From a checkpoint of a small image FSQ autoencoder.
Training: soap at rate 0.0031, 7300 steps, batches of 256.
Rows from block 10 of the encoder of a small image FSQ autoencoder, named by matrix and row number. Rows with one number belong to one neuron. Each number is 50 + 12 x the weight over its row's rms, rounded and kept within 0 to 99. All counts start at 0. After the name is the row's rms in percent of the matrix's.
After each neuron's rows are labels from the 100 images, of 14848, where the neuron reaches its highest value: "lies over" is the class under the peak. Only what is clearly more common there than usual is listed. The data: patchworks of several textures.
# fc1: MLP up (encoder.blocks.10.mlp.fc1.weight, 768x256), inputs 64-127
# fc2: MLP down (encoder.blocks.10.mlp.fc2.weight, 256x768, transposed), outputs 64-127

fc1.350 086:59 65 47 50 47 52 45 47 61 67 43 56 50 47 51 46 58 62 64 55 49 85 55 50 62 46 46 45 42 48 71 48 50 66 48 59 40 49 46 40 34 44 18 58 55 36 63 41 67 42 40 31 35 69 44 63 47 57 43 57 47 64 49 57
fc2.350 096:53 59 51 61 54 55 51 68 52 51 62 77 42 42 41 56 57 40 58 46 51 54 24 56 69 52 24 51 33 51 48 49 64 43 44 64 36 45 28 53 68 36 57 48 47 53 38 56 60 75 36 48 53 42 50 37 51 60 49 68 48 42 54 45
lies over: rays

fc1.503 104:68 54 44 53 41 69 54 60 61 47 66 60 65 51 56 41 37 61 79 56 55 53 20 48 47 32 56 48 59 66 66 45 41 73 39 56 57 49 37 53 49 46 36 59 67 83 45 64 46 40 44 48 16 60 43 60 68 40 46 49 49 54 74 38
fc2.503 096:58 50 25 55 63 59 60 45 55 37 58 32 60 47 61 47 42 44 43 49 60 46 59 51 46 52 35 49 49 51 58 53 55 59 58 40 64 51 47 51 61 82 55 60 51 68 66 33 67 37 26 63 47 30 26 36 24 42 45 45 56 52 33 47
lies over: plain

fc1.508 093:62 45 57 52 50 55 51 34 36 60 55 33 39 47 69 27 57 45 32 67 42 52 27 45 42 50 42 37 64 44 61 51 64 46 68 37 33 26 45 78 72 58 42 32 48 28 55 57 38 64 41 41 53 43 39 42 66 64 51 54 43 21 40 43
fc2.508 097:69 47 55 66 43 56 46 79 62 48 37 33 49 61 58 46 49 36 65 28 59 58 40 39 61 64 41 37 41 31 58 49 59 49 47 61 50 59 56 52 43 48 79 65 50 40 40 38 33 61 54 36 51 68 32 65 47 31 61 47 70 57 62 58
lies over: rays

fc1.736 091:48 37 73 44 30 40 64 53 50 35 62 36 51 44 37 39 55 52 24 56 57 60 44 54 49 38 47 36 34 50 46 64 65 47 72 40 35 58 52 37 57 60 43 58 31 34 63 53 29 49 50 55 32 37 35 50 43 55 57 50 41 27 32 63
fc2.736 078:37 35 36 29 48 48 62 29 54 56 32 42 60 69 44 47 44 59 45 49 59 53 59 39 31 50 32 45 25 56 53 36 40 54 67 48 31 51 45 64 56 77 70 59 58 26 75 50 63 36 51 57 57 54 40 53 60 41 36 48 31 43 53 45
lies over: plain

fc1.304 081:40 48 44 53 35 40 47 50 72 68 52 63 45 39 30 36 52 48 55 55 51 69 56 59 51 40 48 30 32 56 50 35 36 54 35 65 39 51 81 42 46 46 41 34 59 43 54 64 64 72 43 62 52 46 53 54 52 40 43 31 25 49 63 39
fc2.304 090:20 62 54 51 32 46 58 47 61 37 47 53 59 50 40 31 52 63 63 49 54 54 36 54 51 47 52 68 64 40 40 48 69 63 50 48 38 63 70 39 40 66 45 48 53 54 45 54 59 36 48 64 66 45 48 27 58 49 47 50 28 44 47 37
lies over: rays

fc1.209 109:56 45 48 31 24 52 49 65 57 47 42 53 42 54 44 52 32 35 32 26 46 58 41 41 55 60 69 47 30 51 43 45 55 44 63 57 52 63 34 46 64 55 54 65 39 50 60 60 60 39 49 45 60 51 54 46 60 58 44 19 19 59 41 37
fc2.209 119:85 39 30 66 66 48 35 53 65 39 54 33 60 38 42 58 48 44 49 56 55 44 50 53 61 42 43 51 45 43 63 65 47 65 58 97 42 50 55 46 50 66 56 58 55 34 44 52 63 56 52 36 53 56 65 27 46 56 51 47 32 52 71 57
lies over: rays

fc1.148 088:45 57 50 53 56 40 53 70 44 43 53 50 65 64 28 56 60 51 45 38 75 75 52 59 60 51 62 38 68 51 55 50 29 61 56 34 63 45 64 33 46 68 58 33 55 48 39 48 54 47 58 47 61 51 44 38 58 56 68 63 35 59 38 44
fc2.148 098:19 51 52 40 44 52 68 46 50 45 43 42 49 62 41 54 39 41 55 60 31 42 62 30 57 51 59 50 69 56 63 44 56 70 34 49 38 37 48 63 40 58 60 42 39 35 58 38 44 62 35 35 36 41 79 66 55 66 67 59 28 32 33 66
lies over: rays

fc1.102 176:56 55 48 71 50 46 66 44 64 48 32 63 46 56 47 56 57 47 49 41 44 57 58 46 41 30 41 76 31 63 48 45 36 40 46 54 61 59 54 44 30 46 62 41 32 47 71 56 61 52 48 55 46 29 56 52 54 39 74 83 51 40 28 38
fc2.102 210:67 27 37 36 54 58 46 48 66 69 51 42 69 57 49 36 58 52 68 20 34 55 52 41 15 59 77 24 43 63 32 62 54 58 70 23 69 54 49 54 61 62 27 44 48 48 60 46 52 42 34 55 48 56 22 63 52 37 46 35 50 51 46 43
lies over: striped

fc1.318 090:46 53 44 40 54 59 53 67 35 59 44 60 64 52 52 30 20 40 54 56 43 61 49 51 57 44 46 44 46 44 51 60 32 61 49 54 49 62 50 33 58 53 44 50 62 39 42 21 61 53 48 37 54 54 52 56 52 58 69 33 40 64 44 54
fc2.318 090:42 46 50 66 69 58 47 40 37 46 33 41 29 57 66 36 55 60 52 42 53 55 38 72 50 49 59 60 51 37 69 29 44 56 62 57 71 38 62 43 58 49 42 59 28 63 43 54 26 46 67 72 36 50 82 56 44 58 56 34 66 61 33 46
lies over: rays

fc1.752 084:51 43 52 58 55 85 42 44 32 55 47 31 38 50 31 36 38 39 51 78 51 47 66 50 49 64 48 38 53 41 62 43 52 54 59 71 63 44 68 39 46 53 47 32 59 45 43 43 67 27 35 59 38 77 54 43 46 30 62 42 50 47 43 59
fc2.752 091:30 46 51 51 60 59 40 42 62 49 45 51 35 50 50 46 44 79 61 51 49 72 49 59 61 30 35 69 68 46 51 67 50 51 27 49 18 51 48 56 40 37 67 53 47 51 40 70 57 59 60 58 47 62 42 44 57 78 36 34 29 70 67 54
lies over: rays

fc1.737 117:49 26 36 37 52 49 25 38 44 41 54 56 44 73 50 82 49 43 40 48 20 48 51 30 50 30 37 59 47 46 52 53 53 47 58 41 52 39 82 57 39 49 63 37 35 62 33 50 70 69 57 68 48 37 48 48 61 54 48 69 47 64 43 68
fc2.737 093:42 48 65 52 40 39 42 35 31 34 50 42 46 48 55 55 48 60 59 58 48 51 46 47 56 50 54 55 45 81 49 57 45 41 36 63 37 30 66 54 47 54 51 53 52 49 53 49 49 55 59 63 53 51 58 64 53 50 52 56 41 55 52 42
lies over: rays

fc1.320 096:51 43 55 32 36 56 61 43 64 38 28 52 48 33 67 59 40 50 34 35 44 57 49 44 49 28 63 43 66 42 48 59 38 64 45 45 39 45 47 42 30 46 70 38 52 54 75 70 45 56 40 61 62 47 32 47 43 46 46 19 32 50 45 25
fc2.320 102:37 59 49 55 60 45 31 52 66 50 73 37 47 56 36 55 56 41 53 58 49 54 52 42 56 59 21 77 66 51 48 52 68 35 48 31 33 42 54 43 61 50 39 54 42 38 37 67 64 50 62 38 46 43 57 62 58 29 56 38 45 69 49 59
lies over: rays